{"embed_dim": 256, "encoder_stem": "single", "text_encoder_causal": true, "text_encoder_qk_norm": false, "grad_clip": 0.5, "magnitude_pruning": 0.5, "warmup_steps": 130, "weight_decay": 0.4}
Rows from block 7 of the text encoder, named by matrix and row number. Rows with one number belong to one attention dimension. Each number is 200 + 20 x the weight over its row's rms, rounded and kept within 0 to 999. All counts start at 0. After the name is the row's rms in percent of the matrix's.
# q: attention query (text_encoder.blocks.7.attn.q.weight, 320x320), inputs 160-319
# k: attention key (text_encoder.blocks.7.attn.k.weight, 320x320), inputs 160-319
q.19,096,215,174,200,172,175,200,181,200,212,200,233,200,186,213,200,200,200,161,200,168,232,177,221,200,212,200,217,200,230,200,200,200,200,162,200,200,177,200,200,200,200,200,200,174,200,172,184,200,200,200,200,171,227,213,167,200,174,200,200,200,200,234,243,184,200,200,200,223,162,212,221,223,224,200,239,222,200,218,175,164,200,223,227,200,200,177,225,200,219,200,169,200,158,200,163,200,200,180,200,200,218,200,200,247,200,235,169,200,200,209,222,221,179,179,181,200,226,200,178,239,200,166,200,157,218,200,200,200,200,200,168,221,200,233,200,185,167,200,167,200,226,200,229,200,200,178,223,272,219,177,200,200,200,241,200,200,238,230,200,224
k.19,097,222,166,156,182,176,170,200,200,200,200,172,237,191,200,200,214,200,200,171,182,200,177,183,219,200,200,226,166,200,249,220,200,200,200,179,200,210,181,177,200,200,200,174,200,183,200,220,221,245,200,200,180,236,200,220,200,200,200,200,169,200,178,226,219,200,222,230,169,200,200,200,180,223,200,148,200,200,170,151,163,200,200,200,177,200,200,217,200,185,175,163,221,169,240,225,172,222,200,234,233,200,200,224,229,200,200,200,231,200,169,227,200,236,237,232,245,200,200,228,221,213,186,228,200,219,200,164,200,200,200,200,233,166,174,172,200,200,224,226,231,200,200,200,164,169,168,200,200,183,200,200,215,200,173,200,234,155,164,172,200
q.20,102,181,186,200,187,200,200,170,225,220,200,183,221,163,200,200,200,221,157,176,220,200,200,178,169,200,200,158,153,252,200,200,200,200,200,220,200,200,175,171,200,222,200,221,200,200,200,200,200,210,200,221,200,200,200,200,176,185,200,241,166,200,222,185,200,200,173,170,200,200,169,200,200,200,226,172,172,200,200,174,219,200,231,183,200,226,184,173,200,200,173,200,200,200,200,184,200,200,165,162,170,200,200,200,234,239,185,200,200,181,200,200,200,200,217,200,200,232,200,200,200,200,200,152,212,173,200,200,200,167,200,163,200,212,213,200,200,212,164,200,200,200,167,200,200,238,177,193,221,200,200,235,200,178,165,211,217,200,200,177,200
k.20,093,200,200,153,171,200,218,200,200,180,157,200,200,181,200,226,229,181,200,200,200,200,225,213,233,200,221,231,200,214,174,200,200,200,172,200,177,200,200,200,240,200,174,200,200,186,239,200,200,179,200,174,214,200,200,167,200,200,186,200,200,200,212,232,200,172,241,200,200,200,222,156,200,229,200,200,200,187,200,229,200,185,230,163,213,200,200,200,200,170,176,178,200,200,166,225,189,184,200,154,200,200,166,200,182,200,200,200,232,215,200,230,200,181,200,175,200,200,200,244,200,200,200,148,168,200,157,200,200,200,180,226,200,200,200,200,216,200,200,234,200,189,200,200,200,187,174,235,238,170,224,200,220,169,173,200,200,200,200,157,223
q.21,104,252,182,200,224,212,180,235,200,172,179,228,226,200,180,213,200,149,228,224,172,167,200,186,200,181,200,178,200,200,200,200,200,200,200,200,239,200,200,247,225,232,248,187,200,200,156,200,200,200,200,226,200,200,200,200,187,183,200,216,216,200,226,200,200,180,164,169,200,200,177,200,232,200,226,233,214,200,244,222,200,200,200,153,165,200,188,236,200,200,200,227,165,200,200,200,231,176,168,181,200,228,209,223,216,200,178,200,200,200,200,182,167,230,174,231,169,180,200,200,229,200,179,200,170,200,179,200,200,156,217,211,200,192,182,230,177,175,200,227,200,170,223,200,200,228,200,200,227,200,200,200,161,200,200,186,225,226,181,200,200
k.21,100,178,192,160,171,180,167,174,235,228,200,200,174,200,213,162,200,200,188,235,211,220,180,200,184,236,210,200,173,200,200,221,217,200,222,226,200,200,186,200,200,200,200,233,236,200,200,200,230,228,227,200,184,235,176,150,234,186,218,200,200,200,200,200,200,200,200,200,200,173,200,200,222,200,200,224,200,173,200,246,176,200,232,200,169,168,217,163,226,200,167,224,218,200,228,184,153,174,224,218,232,226,169,223,173,200,200,200,200,171,200,200,154,178,149,200,186,200,238,176,200,162,172,174,200,179,200,200,224,168,200,200,184,229,200,237,174,185,200,200,200,177,200,200,234,200,200,200,174,200,200,200,200,200,200,200,223,200,200,200,200
q.22,108,200,200,200,173,200,200,186,200,200,200,175,171,245,171,200,200,170,200,200,223,159,200,200,212,200,243,217,200,165,221,221,200,200,228,200,200,220,232,200,170,200,200,228,168,200,216,200,200,187,224,200,178,188,200,184,157,200,189,200,190,200,242,176,230,224,182,211,200,229,200,200,200,200,200,182,164,176,173,200,233,200,200,230,200,182,181,169,200,175,200,200,186,200,200,213,200,181,200,217,200,214,181,178,188,200,154,200,200,223,212,200,200,200,200,225,165,235,244,213,232,200,212,241,200,230,171,185,169,200,200,200,200,200,200,200,200,246,153,229,200,174,230,214,241,200,218,172,200,200,262,229,200,158,200,222,200,200,200,220,200
k.22,104,223,181,229,219,241,200,200,181,200,200,174,200,200,200,200,200,200,200,200,224,227,166,241,170,222,228,167,200,170,222,200,214,200,177,217,200,172,200,223,200,170,222,222,200,224,200,221,200,200,165,172,187,245,170,200,200,224,229,229,234,200,168,200,220,200,174,176,224,200,178,187,200,200,200,200,222,211,224,200,188,229,221,213,222,200,174,224,183,200,200,200,200,226,223,200,186,200,230,180,228,200,180,180,176,223,200,200,164,224,167,200,200,200,200,200,200,200,200,173,240,175,200,167,200,200,225,200,200,221,200,200,200,174,200,200,200,200,200,209,200,168,172,200,228,200,225,228,200,216,176,177,200,213,171,200,200,200,200,210,200
q.23,097,154,227,176,200,200,200,200,168,200,183,229,245,200,200,200,218,244,200,223,166,200,200,200,164,200,226,226,216,156,200,174,173,224,168,200,200,200,217,165,182,200,200,200,200,184,225,163,200,200,200,200,186,235,177,246,183,200,200,229,175,225,200,200,225,171,200,200,200,165,200,223,232,200,200,200,200,200,172,217,200,223,164,170,200,226,170,224,200,162,227,200,214,200,200,217,200,172,171,200,200,234,170,200,174,200,200,224,200,200,200,158,200,235,174,232,200,200,200,200,200,176,212,225,200,200,171,200,169,181,168,200,170,200,200,200,192,251,200,200,204,184,219,200,200,176,200,200,231,200,200,200,200,200,200,200,200,182,200,200,224
k.23,100,200,164,188,224,200,200,200,200,234,200,200,200,180,186,200,200,165,180,185,200,200,227,226,200,200,200,227,238,175,158,187,200,234,200,200,182,200,200,200,217,212,200,230,200,200,226,233,235,178,184,200,222,172,200,193,200,200,200,223,242,236,200,212,235,231,200,200,221,174,200,180,200,200,200,200,188,216,227,200,185,200,200,200,200,200,226,200,229,200,237,221,218,230,241,200,221,172,177,200,200,200,183,162,200,223,212,157,186,184,200,200,174,232,172,175,200,200,228,200,200,200,200,250,200,229,200,200,200,200,171,176,159,251,232,200,200,177,179,158,166,226,200,171,200,200,161,237,182,200,164,227,200,200,231,200,200,200,234,200,227
q.24,090,200,239,232,200,200,166,247,181,200,200,216,200,200,200,200,200,170,200,200,200,200,223,200,176,158,200,234,213,200,176,200,200,200,237,225,223,200,200,200,200,200,231,216,200,200,200,234,152,200,158,200,200,158,184,200,200,241,200,200,174,200,228,200,230,200,200,191,200,200,227,229,200,208,207,200,184,200,200,200,160,248,200,226,209,200,224,200,220,172,175,200,225,220,174,226,200,221,200,226,200,171,200,200,200,240,200,236,222,231,200,183,200,158,166,214,175,158,221,200,221,200,200,200,171,200,200,200,200,200,240,200,200,179,200,200,200,179,200,200,200,200,200,200,200,200,200,200,200,166,200,158,179,168,200,200,200,200,183,236,160
k.24,099,237,224,178,230,200,200,200,221,235,185,235,186,178,235,229,161,200,200,225,217,177,200,159,200,200,200,200,200,200,200,200,225,200,229,152,225,233,200,177,200,219,217,168,200,230,173,173,221,231,200,200,200,242,200,200,229,225,218,177,200,200,200,200,178,200,179,200,200,167,200,177,215,200,200,200,200,200,177,200,168,243,200,200,170,200,183,200,230,200,200,227,200,174,226,200,200,216,172,200,224,200,200,200,200,200,200,200,200,220,200,200,218,200,176,164,200,200,230,185,239,200,200,200,200,172,229,185,200,200,200,227,235,200,200,211,200,200,186,200,200,224,188,216,230,200,175,200,200,200,227,172,200,200,234,200,169,172,231,200,226
q.25,097,200,200,166,200,200,200,200,231,170,200,200,175,200,221,171,177,200,200,230,186,200,200,226,232,170,200,157,222,200,177,178,200,221,200,207,228,200,241,200,200,189,229,200,200,218,200,215,200,200,242,160,200,200,200,200,176,230,200,200,213,200,200,200,164,215,177,189,200,200,225,200,172,173,200,224,229,232,200,200,241,186,239,200,160,216,200,200,177,218,200,216,200,182,168,254,158,233,216,200,180,200,200,236,200,200,176,200,200,200,200,200,173,200,172,200,200,171,180,182,235,165,200,200,200,200,200,200,200,200,200,167,200,189,179,200,238,223,200,223,200,200,200,200,200,224,200,243,172,200,212,200,154,166,177,172,178,200,233,200,168
k.25,094,200,200,226,200,224,180,220,187,200,200,200,216,171,200,183,200,171,242,175,227,200,169,181,225,200,184,200,200,200,168,200,219,187,224,153,179,236,200,175,200,200,200,200,236,169,237,177,230,200,200,200,200,233,220,200,185,184,200,200,200,232,200,200,200,172,226,174,174,167,181,200,239,174,223,234,234,218,200,217,177,200,200,200,200,200,190,154,224,200,173,190,200,200,200,200,200,183,236,219,200,181,170,188,200,200,200,228,200,232,200,200,200,223,209,200,200,231,200,208,233,178,200,172,229,180,227,200,200,164,226,200,200,215,167,200,240,223,164,200,166,170,230,233,159,200,174,172,174,200,200,228,200,184,178,174,200,200,200,200,153
q.26,100,166,168,166,161,200,223,232,200,170,155,232,237,200,200,181,233,200,200,231,200,229,200,217,200,223,170,200,200,200,223,200,200,177,200,247,200,200,234,200,167,200,167,200,222,200,200,235,165,175,167,200,200,175,209,200,200,162,200,220,200,200,249,165,200,241,216,237,200,200,188,189,225,177,224,236,230,200,224,216,177,177,200,177,216,200,238,200,200,221,200,200,200,200,215,200,181,200,212,217,200,200,168,235,212,200,200,200,200,209,200,176,200,222,223,200,200,172,226,200,200,200,200,187,200,222,227,200,177,200,200,160,230,170,200,200,228,165,200,200,212,200,200,223,171,200,173,257,165,224,200,200,200,214,200,200,200,200,186,200,200
k.26,103,200,200,200,200,180,233,187,217,232,200,214,200,200,200,223,200,200,163,200,168,229,200,169,200,233,200,200,224,200,179,181,200,175,224,175,225,236,216,169,231,200,173,177,173,242,200,200,200,174,200,225,200,200,171,200,200,177,176,200,200,200,200,200,200,200,200,173,200,200,225,200,200,222,200,220,200,200,200,155,207,170,243,210,174,200,226,160,217,200,222,187,177,238,200,200,222,200,200,200,200,228,231,235,173,233,166,227,178,221,200,155,200,200,222,200,228,200,200,232,227,231,200,200,177,167,200,200,225,229,200,171,200,183,227,200,200,183,200,200,200,200,200,216,177,222,173,200,200,200,200,171,217,200,200,200,169,176,200,200,200
q.27,101,181,200,200,200,200,220,223,231,200,229,223,183,200,200,164,200,223,200,254,235,200,166,200,200,169,221,234,227,200,188,200,200,200,249,200,200,175,200,195,200,221,223,161,200,227,167,182,183,200,200,221,200,231,164,200,222,200,200,200,172,200,200,200,183,177,200,200,200,200,200,185,200,216,200,249,200,200,167,178,230,200,200,200,200,200,240,200,200,200,200,200,173,200,173,200,240,165,178,200,200,191,200,239,200,200,200,241,217,170,200,180,177,200,170,191,170,165,178,176,157,200,185,223,200,235,200,175,212,200,189,162,181,200,200,157,200,180,200,200,200,223,200,238,200,233,227,242,200,185,200,175,200,166,170,175,200,200,200,200,168
k.27,095,200,200,200,233,200,200,222,214,200,200,200,226,232,172,212,200,200,185,227,165,233,176,200,200,171,200,200,184,155,200,258,200,200,178,248,243,200,235,200,156,200,176,200,200,226,221,200,200,200,200,200,214,200,229,200,234,223,200,200,200,200,200,224,228,200,214,200,234,172,200,217,200,242,200,200,185,200,220,200,176,175,240,200,200,200,200,200,233,220,200,200,229,182,235,177,200,200,200,200,200,200,200,200,200,189,167,171,200,227,200,200,200,200,178,220,200,233,200,172,200,174,160,174,200,233,200,163,200,200,200,200,200,200,200,200,235,240,200,200,200,200,228,200,171,167,218,160,200,200,200,218,200,200,172,200,232,200,233,200,216
q.28,108,200,200,200,200,200,200,200,200,146,200,211,246,200,163,169,200,200,200,200,200,200,212,200,200,142,188,200,200,200,200,200,200,219,214,234,172,200,200,210,200,184,216,232,172,200,219,200,169,200,184,168,221,226,200,200,180,224,183,162,239,200,200,200,226,212,200,162,200,177,180,200,200,178,180,200,200,229,222,157,200,200,229,200,142,200,166,151,200,232,200,200,200,200,200,247,214,183,168,164,181,218,179,228,200,177,200,230,170,224,200,200,214,200,236,200,200,222,222,200,200,200,230,200,228,221,200,175,200,200,214,182,180,163,251,225,200,200,180,200,200,200,200,221,200,200,167,239,234,200,212,255,180,200,215,200,234,200,200,200,200
k.28,108,174,200,200,188,170,191,167,200,219,200,181,200,167,200,200,200,179,200,224,172,218,229,200,163,169,200,200,200,200,163,229,177,218,168,166,166,251,218,174,219,200,182,212,187,228,223,200,200,182,200,200,200,190,200,200,200,228,239,223,200,200,200,200,200,200,220,172,223,163,190,197,200,183,200,219,200,200,168,200,200,200,219,200,163,168,218,169,233,174,200,200,200,190,200,178,174,210,184,173,200,200,222,232,229,229,179,238,200,200,178,200,158,200,200,161,200,233,200,200,200,183,241,235,221,209,200,175,226,200,200,200,238,200,200,243,183,222,216,179,225,229,200,224,200,200,159,200,200,200,237,200,200,200,200,200,222,224,225,200,200
q.29,099,200,200,221,186,170,216,200,238,226,177,172,235,153,207,200,200,200,178,200,200,200,186,200,211,200,200,180,182,176,200,200,200,224,162,165,223,220,200,200,200,165,175,188,200,200,168,180,182,236,149,200,200,200,169,200,200,239,174,234,226,200,263,162,225,200,200,223,221,200,168,218,200,228,214,207,200,200,200,231,225,200,158,157,200,218,155,170,200,200,200,200,200,200,200,200,200,189,207,221,247,200,216,234,171,168,220,178,200,200,229,169,200,183,224,237,200,215,188,187,226,176,223,224,200,200,200,200,160,200,200,200,179,225,184,200,232,200,215,200,200,222,200,200,200,224,212,234,200,200,226,200,177,200,178,200,200,174,200,212,234
k.29,094,221,200,182,222,200,200,226,164,200,220,200,219,183,169,200,220,222,175,200,225,200,200,155,200,184,200,200,221,200,200,200,180,159,178,167,200,187,156,236,200,200,189,252,200,184,200,200,200,200,200,216,181,180,200,200,200,200,200,164,200,213,200,224,200,187,200,213,214,214,200,200,200,170,176,200,240,225,200,253,200,200,200,200,158,170,200,200,223,224,241,200,200,214,167,200,254,200,176,200,186,230,246,200,200,200,200,239,200,200,200,200,200,175,174,200,200,200,177,237,200,228,200,179,200,200,200,200,177,200,239,200,200,200,169,200,200,150,217,200,200,183,200,177,200,221,200,220,229,200,200,230,200,200,240,200,166,200,171,200,163
q.30,100,200,200,208,176,200,236,233,214,200,200,158,200,200,200,168,200,200,225,180,231,200,159,200,224,200,200,200,200,230,200,226,200,200,223,159,200,171,200,200,200,238,179,200,200,200,170,221,176,200,173,170,200,200,200,200,164,200,200,217,218,187,228,236,169,200,232,200,200,179,200,214,200,240,185,188,217,200,200,200,200,181,221,200,200,226,185,217,200,200,200,160,221,237,200,235,200,164,233,238,214,231,231,179,233,180,200,200,236,182,187,185,200,200,200,200,200,233,219,200,184,216,200,171,200,200,200,221,233,226,235,177,172,178,200,177,200,235,169,200,200,200,200,236,161,174,200,200,221,200,200,200,200,220,225,189,200,190,200,217,239
k.30,102,177,167,223,223,181,200,200,228,213,221,200,247,246,200,200,200,223,224,200,217,214,178,170,228,220,200,200,182,200,179,183,163,200,200,221,171,200,220,200,166,175,182,212,200,189,173,200,173,178,228,156,219,200,223,233,200,200,200,200,223,184,200,244,184,214,200,200,218,222,200,177,200,167,200,200,200,200,200,200,223,200,235,200,200,200,234,200,222,225,168,188,248,165,200,227,237,183,200,227,250,200,229,235,230,200,200,200,175,200,156,227,200,200,161,222,200,180,169,222,236,200,220,175,232,179,171,152,218,200,179,222,200,200,229,200,200,200,200,200,200,232,200,200,222,231,200,163,200,200,200,200,200,239,200,200,231,222,170,174,200
q.31,099,200,235,217,200,221,200,200,242,157,200,200,225,200,200,200,221,200,200,251,223,200,172,225,217,200,194,173,179,200,164,183,178,200,200,200,200,217,233,200,204,227,200,172,200,215,200,200,175,171,200,211,200,172,217,200,214,200,190,200,200,200,188,200,200,200,200,200,167,189,238,218,200,221,179,180,200,200,200,178,200,249,179,190,173,200,200,200,224,200,255,226,169,141,226,220,170,219,200,226,236,200,172,239,227,188,200,200,200,200,200,179,182,235,200,228,200,200,200,200,200,218,200,232,177,200,171,174,217,200,189,200,200,200,236,174,172,200,216,200,200,200,200,200,200,200,226,216,233,175,217,200,200,200,200,200,200,200,179,200,182
k.31,090,254,200,235,200,200,178,200,200,171,222,178,200,200,225,213,220,163,176,200,200,223,161,149,230,227,235,200,217,200,236,200,229,158,200,200,200,200,200,200,222,200,200,226,230,200,200,234,200,218,173,227,163,178,200,200,200,200,235,184,200,200,158,177,200,186,200,200,182,224,235,159,200,230,200,200,200,168,225,212,226,254,200,171,176,200,170,200,200,200,200,222,200,222,218,200,228,200,237,200,185,200,228,238,200,213,157,200,200,166,233,166,200,213,200,183,200,200,200,154,200,238,200,247,200,200,200,176,232,200,200,200,182,238,223,183,200,200,174,200,200,200,173,200,200,200,200,223,200,185,200,200,200,200,188,186,200,200,238,200,189
q.32,102,200,200,171,200,224,167,200,210,200,238,238,175,165,200,200,224,222,200,200,200,200,200,213,217,221,200,200,164,236,200,200,174,174,164,218,183,183,200,200,160,178,200,174,215,178,200,200,200,176,200,228,200,189,173,225,225,200,200,180,233,200,171,200,231,221,200,200,219,200,185,200,174,200,242,200,214,220,166,200,177,238,188,213,222,220,200,200,200,200,170,200,200,200,174,200,189,200,250,200,180,163,229,200,216,175,192,200,164,222,200,200,234,200,200,168,200,200,200,180,200,229,183,200,230,200,200,158,200,228,200,200,200,218,171,200,172,216,200,200,178,200,226,200,151,200,188,229,227,251,200,200,240,200,200,214,200,200,225,200,180
k.32,093,200,200,180,200,200,200,228,200,200,237,200,200,152,174,241,200,200,200,221,200,171,162,229,171,200,215,161,200,200,233,200,231,200,200,150,200,200,200,200,200,200,200,222,182,164,236,200,176,200,149,200,200,200,200,200,200,200,172,171,226,220,177,227,181,229,200,200,225,174,171,200,200,167,167,200,232,200,169,200,200,200,182,229,200,200,200,223,200,230,179,200,181,220,200,200,200,200,223,200,163,167,180,173,183,219,176,184,183,200,161,200,200,221,200,200,200,200,227,200,214,200,237,200,200,223,221,200,200,186,200,179,200,218,200,200,173,191,200,200,200,200,237,230,200,244,249,230,157,200,200,200,170,200,200,181,251,200,200,170,200
q.33,102,229,178,184,181,168,200,173,169,171,200,157,200,200,200,200,200,180,177,200,200,233,228,200,200,183,177,200,200,200,226,200,244,227,200,187,230,200,223,177,200,215,200,164,200,200,200,215,200,188,200,200,182,228,200,227,237,252,170,200,200,161,200,200,200,200,200,232,178,162,200,200,217,180,224,214,183,171,200,200,176,200,226,158,227,200,246,161,214,200,178,158,217,173,200,170,200,230,190,225,227,200,200,200,200,200,231,200,200,200,200,200,200,228,200,167,200,156,200,200,235,200,200,180,200,200,180,200,200,200,200,200,200,200,161,200,176,167,183,184,200,200,187,165,218,175,200,236,187,238,200,169,200,200,200,200,231,200,200,160,227
k.33,101,200,200,178,175,224,160,228,200,200,200,216,190,200,168,170,200,176,200,182,231,200,200,200,175,200,182,200,175,200,238,200,200,200,200,169,200,185,218,242,168,200,160,186,200,200,200,173,200,169,200,200,200,222,176,200,224,200,200,200,174,147,200,191,200,200,174,224,233,200,200,200,162,228,200,230,215,200,233,200,167,200,200,200,200,153,181,229,217,200,200,175,241,200,200,200,200,200,239,200,181,200,210,227,179,231,200,224,172,230,200,230,200,200,200,200,200,200,200,217,254,200,200,178,182,231,200,200,200,200,200,200,217,213,200,200,200,200,200,213,200,200,200,246,234,216,200,200,219,221,200,200,224,187,200,184,235,200,200,200,174
q.34,109,200,200,222,200,217,200,200,249,173,200,200,226,200,200,180,209,200,184,200,200,200,180,187,200,200,200,200,210,240,242,200,200,200,185,200,220,240,200,200,224,200,181,200,200,200,160,200,200,222,200,230,200,189,226,200,212,173,162,216,200,200,184,200,200,181,176,200,229,200,225,200,190,224,200,200,200,200,165,200,236,200,200,191,200,228,200,228,235,200,219,251,242,232,200,200,200,200,229,200,215,200,178,225,229,218,200,169,226,200,200,200,169,227,200,200,160,200,236,176,176,200,200,200,221,224,200,200,200,183,200,243,200,200,200,200,200,226,175,245,221,173,188,178,180,200,170,200,169,229,159,178,200,215,240,200,200,200,224,155,168
k.34,097,200,181,169,200,181,200,200,235,179,219,177,200,200,200,174,200,160,227,200,200,228,200,182,185,200,200,166,200,180,184,200,178,170,217,170,200,181,200,200,200,227,200,174,228,163,200,200,200,229,200,200,200,214,200,200,166,167,176,200,233,200,160,200,200,180,200,188,217,200,200,200,200,200,200,224,180,200,200,234,200,200,224,228,165,200,225,200,200,166,200,175,234,226,175,200,200,200,164,209,200,200,200,230,180,200,200,186,225,200,224,226,200,200,200,200,200,154,166,160,200,200,221,200,200,222,165,200,200,200,172,200,200,200,219,200,180,240,200,256,200,223,200,200,227,200,237,200,235,235,200,200,200,230,244,191,230,200,220,200,200
q.35,107,200,200,173,229,200,200,177,231,238,225,200,232,183,183,226,200,169,200,171,200,157,200,200,194,181,185,200,200,210,163,200,233,215,189,200,225,200,200,177,200,180,200,170,236,200,200,227,231,200,200,200,200,200,200,200,156,200,229,200,219,171,200,238,232,200,200,200,200,200,224,200,200,233,217,200,200,200,227,200,200,200,145,200,234,200,216,200,200,180,200,200,200,200,200,163,224,174,226,177,222,200,200,200,214,200,200,171,200,200,200,237,184,200,200,200,200,223,231,170,200,234,200,173,189,171,200,200,190,200,225,250,223,200,250,182,182,200,200,168,168,170,200,215,200,235,200,200,200,200,223,227,222,200,227,175,163,200,200,200,247
k.35,095,200,200,235,234,200,180,200,200,200,200,225,170,200,200,219,200,200,223,200,239,221,200,200,172,200,200,200,179,200,166,200,180,224,200,225,238,200,200,200,200,221,150,185,234,169,217,237,200,167,200,200,159,175,179,231,200,232,224,200,200,200,217,221,200,226,200,200,200,223,200,200,213,241,200,223,188,200,200,200,200,215,177,200,200,223,172,200,200,200,162,189,218,178,200,219,200,231,200,200,218,228,177,169,200,200,200,200,158,200,238,200,200,169,230,200,222,200,238,184,240,230,253,200,200,200,200,200,225,200,165,200,216,200,242,239,171,200,200,200,200,234,157,175,200,171,178,177,200,160,200,200,200,200,200,200,239,225,200,166,175
q.36,107,200,158,184,200,179,176,200,226,178,200,221,200,200,170,200,180,243,200,241,200,181,159,167,178,200,228,174,200,200,200,181,200,166,200,189,200,200,174,200,200,225,226,200,200,183,194,172,200,186,200,235,200,238,200,225,187,200,200,176,160,200,222,200,180,177,200,186,200,173,200,200,200,200,200,200,200,200,164,175,186,166,200,200,221,224,158,200,184,234,235,200,179,228,200,200,172,200,162,200,200,210,164,160,200,186,217,200,200,250,200,200,200,220,200,200,173,200,200,200,172,166,181,200,200,235,200,200,158,222,163,221,181,223,222,200,200,200,216,200,200,200,219,200,200,176,234,216,253,179,182,200,189,241,200,230,200,200,175,166,200
k.36,100,225,179,235,180,183,174,179,200,241,200,189,200,233,200,181,179,200,218,200,223,200,200,200,200,200,180,239,200,157,200,200,200,200,225,224,200,200,169,228,200,161,222,225,200,224,243,162,200,200,200,200,218,237,227,200,200,200,219,168,182,200,231,228,200,161,200,176,236,200,170,200,169,200,234,200,200,200,200,231,160,200,216,176,200,200,172,225,220,222,222,200,200,200,200,224,200,221,200,225,200,200,200,200,219,225,200,167,200,200,200,158,184,200,200,230,180,200,218,230,200,184,200,226,200,200,246,200,236,230,200,200,169,231,223,163,174,200,200,174,181,200,200,200,200,200,233,200,239,174,231,215,200,200,200,200,200,226,200,200,200
q.37,093,200,178,200,200,200,217,224,200,200,244,200,200,230,179,237,178,200,234,233,200,200,200,224,189,200,186,226,200,200,225,233,200,200,200,200,200,224,200,237,237,171,164,200,174,200,200,200,200,188,160,200,238,200,200,184,177,200,200,200,200,200,200,225,179,170,200,200,200,200,200,200,169,174,200,154,200,230,200,177,215,200,239,176,200,200,200,164,200,162,200,200,200,226,213,164,223,200,200,200,173,150,173,219,213,200,227,200,216,200,177,240,200,222,194,200,239,200,161,200,200,200,200,155,169,200,200,174,200,200,200,222,233,224,216,235,200,200,200,200,200,200,192,234,179,237,158,221,200,200,200,174,174,200,230,200,180,228,200,200,170
k.37,096,163,242,200,200,152,200,200,200,200,185,200,184,239,183,200,200,226,224,217,200,200,171,223,257,200,235,225,200,225,200,170,176,200,228,200,169,176,226,185,169,200,200,200,236,200,224,175,200,200,200,180,200,233,174,200,200,200,200,200,238,176,222,200,200,230,200,200,236,200,226,200,200,184,156,174,173,200,200,223,200,182,222,230,200,162,186,200,174,200,200,215,165,200,223,232,182,200,200,181,234,151,200,200,171,200,200,241,200,200,224,208,165,200,222,177,178,161,200,200,228,200,170,200,200,200,186,200,181,200,234,226,168,162,200,200,200,200,223,200,200,223,200,161,214,200,200,179,180,200,200,200,212,200,167,200,220,200,230,221,200
q.38,102,218,182,200,200,213,230,200,245,200,200,200,200,200,200,229,200,213,172,175,229,180,232,165,200,200,200,200,161,224,159,200,200,200,226,171,200,190,231,180,200,200,200,165,200,221,200,172,167,200,230,200,174,200,219,226,174,200,163,167,165,227,200,182,200,189,200,221,158,200,200,200,177,182,200,200,251,200,173,210,179,241,200,200,180,200,200,216,200,200,173,200,225,179,169,200,200,200,218,200,216,200,200,222,177,186,200,225,218,200,200,200,200,200,200,200,200,235,192,168,170,200,229,165,228,200,200,200,200,200,200,200,241,200,229,200,183,200,181,241,200,200,200,200,200,234,200,200,200,175,200,200,238,200,218,168,213,221,200,214,200
k.38,106,172,237,200,200,213,224,170,227,176,200,180,179,222,226,231,200,216,200,232,200,200,200,200,200,200,213,200,200,200,200,200,200,200,200,213,200,200,236,214,183,200,229,225,228,200,180,200,200,163,200,164,200,237,200,222,200,168,176,170,200,222,200,180,233,222,200,234,234,200,200,221,179,200,180,164,200,174,183,200,200,177,165,246,172,200,226,174,200,200,200,200,170,200,200,200,211,200,180,200,200,200,200,231,237,200,173,171,175,200,226,200,200,200,200,242,212,240,221,221,228,200,200,237,200,200,200,200,229,200,200,200,228,163,237,200,200,200,200,233,223,200,200,200,200,165,200,200,200,200,200,200,216,219,222,200,219,185,200,168,200
q.39,099,200,200,200,200,200,200,225,189,200,200,200,200,180,178,200,200,224,174,200,170,200,200,164,180,175,200,200,200,200,200,200,200,200,200,200,223,231,238,200,175,200,181,200,224,210,227,200,228,234,200,200,200,200,200,238,200,170,200,212,244,200,171,176,174,200,200,170,200,200,217,200,184,218,200,177,187,166,200,200,200,200,216,215,230,200,180,200,200,185,231,154,185,172,200,167,242,239,200,200,200,200,200,179,243,200,167,160,243,200,173,200,236,200,200,177,200,240,200,200,200,224,200,230,175,200,200,224,167,200,226,171,200,200,200,179,228,241,200,200,200,200,200,230,200,166,200,200,200,200,200,229,200,200,156,200,200,200,200,200,200
k.39,099,200,223,218,180,224,200,200,200,179,175,200,182,200,181,219,225,238,188,174,200,223,212,187,178,182,200,175,233,175,228,200,200,200,182,200,200,200,223,239,224,185,232,200,200,200,200,229,226,200,200,225,235,182,179,171,200,200,200,200,229,221,200,182,170,185,200,225,184,221,200,200,200,235,179,200,222,186,219,200,200,200,238,180,226,177,186,174,182,225,200,176,182,200,200,200,161,187,219,191,200,200,200,200,233,200,217,200,219,228,200,191,180,188,200,165,229,178,200,212,165,172,172,178,163,236,170,183,173,200,182,214,200,200,200,200,173,200,200,200,200,226,214,231,218,216,226,200,176,230,200,200,200,225,161,181,186,200,153,200,169
q.40,099,238,200,200,200,236,200,200,200,220,200,240,154,200,223,200,200,200,200,176,235,227,200,217,200,224,173,214,180,200,172,225,200,200,200,200,200,200,200,231,200,200,200,200,200,229,200,200,179,184,200,200,165,151,200,179,200,161,200,200,169,221,223,200,230,222,200,200,155,200,218,224,200,200,185,200,200,200,200,193,200,200,229,216,200,220,200,188,176,200,218,229,146,200,156,200,200,225,232,176,222,177,200,162,200,237,161,200,168,200,256,229,172,200,200,171,200,200,184,200,174,184,217,200,180,232,236,200,200,200,200,200,180,217,227,163,223,200,155,200,200,247,214,218,200,200,200,200,184,179,200,200,200,154,200,200,200,222,200,200,175
k.40,102,172,236,200,188,200,200,200,200,200,200,225,200,200,168,200,232,200,200,242,200,182,200,200,182,200,172,160,242,200,187,200,219,178,221,220,200,214,225,184,223,200,200,200,165,200,184,200,200,200,200,228,171,200,218,221,152,200,200,200,200,200,216,200,187,219,200,200,176,238,153,232,200,233,221,220,180,176,200,200,173,181,170,180,200,236,200,167,167,174,200,168,200,173,225,170,200,165,146,200,200,234,200,209,200,200,174,200,215,200,183,200,200,164,219,200,181,200,200,179,230,200,240,200,228,200,217,178,200,211,200,200,200,230,186,200,221,182,200,200,200,200,178,162,175,174,217,200,162,200,200,236,157,200,200,178,168,218,231,200,181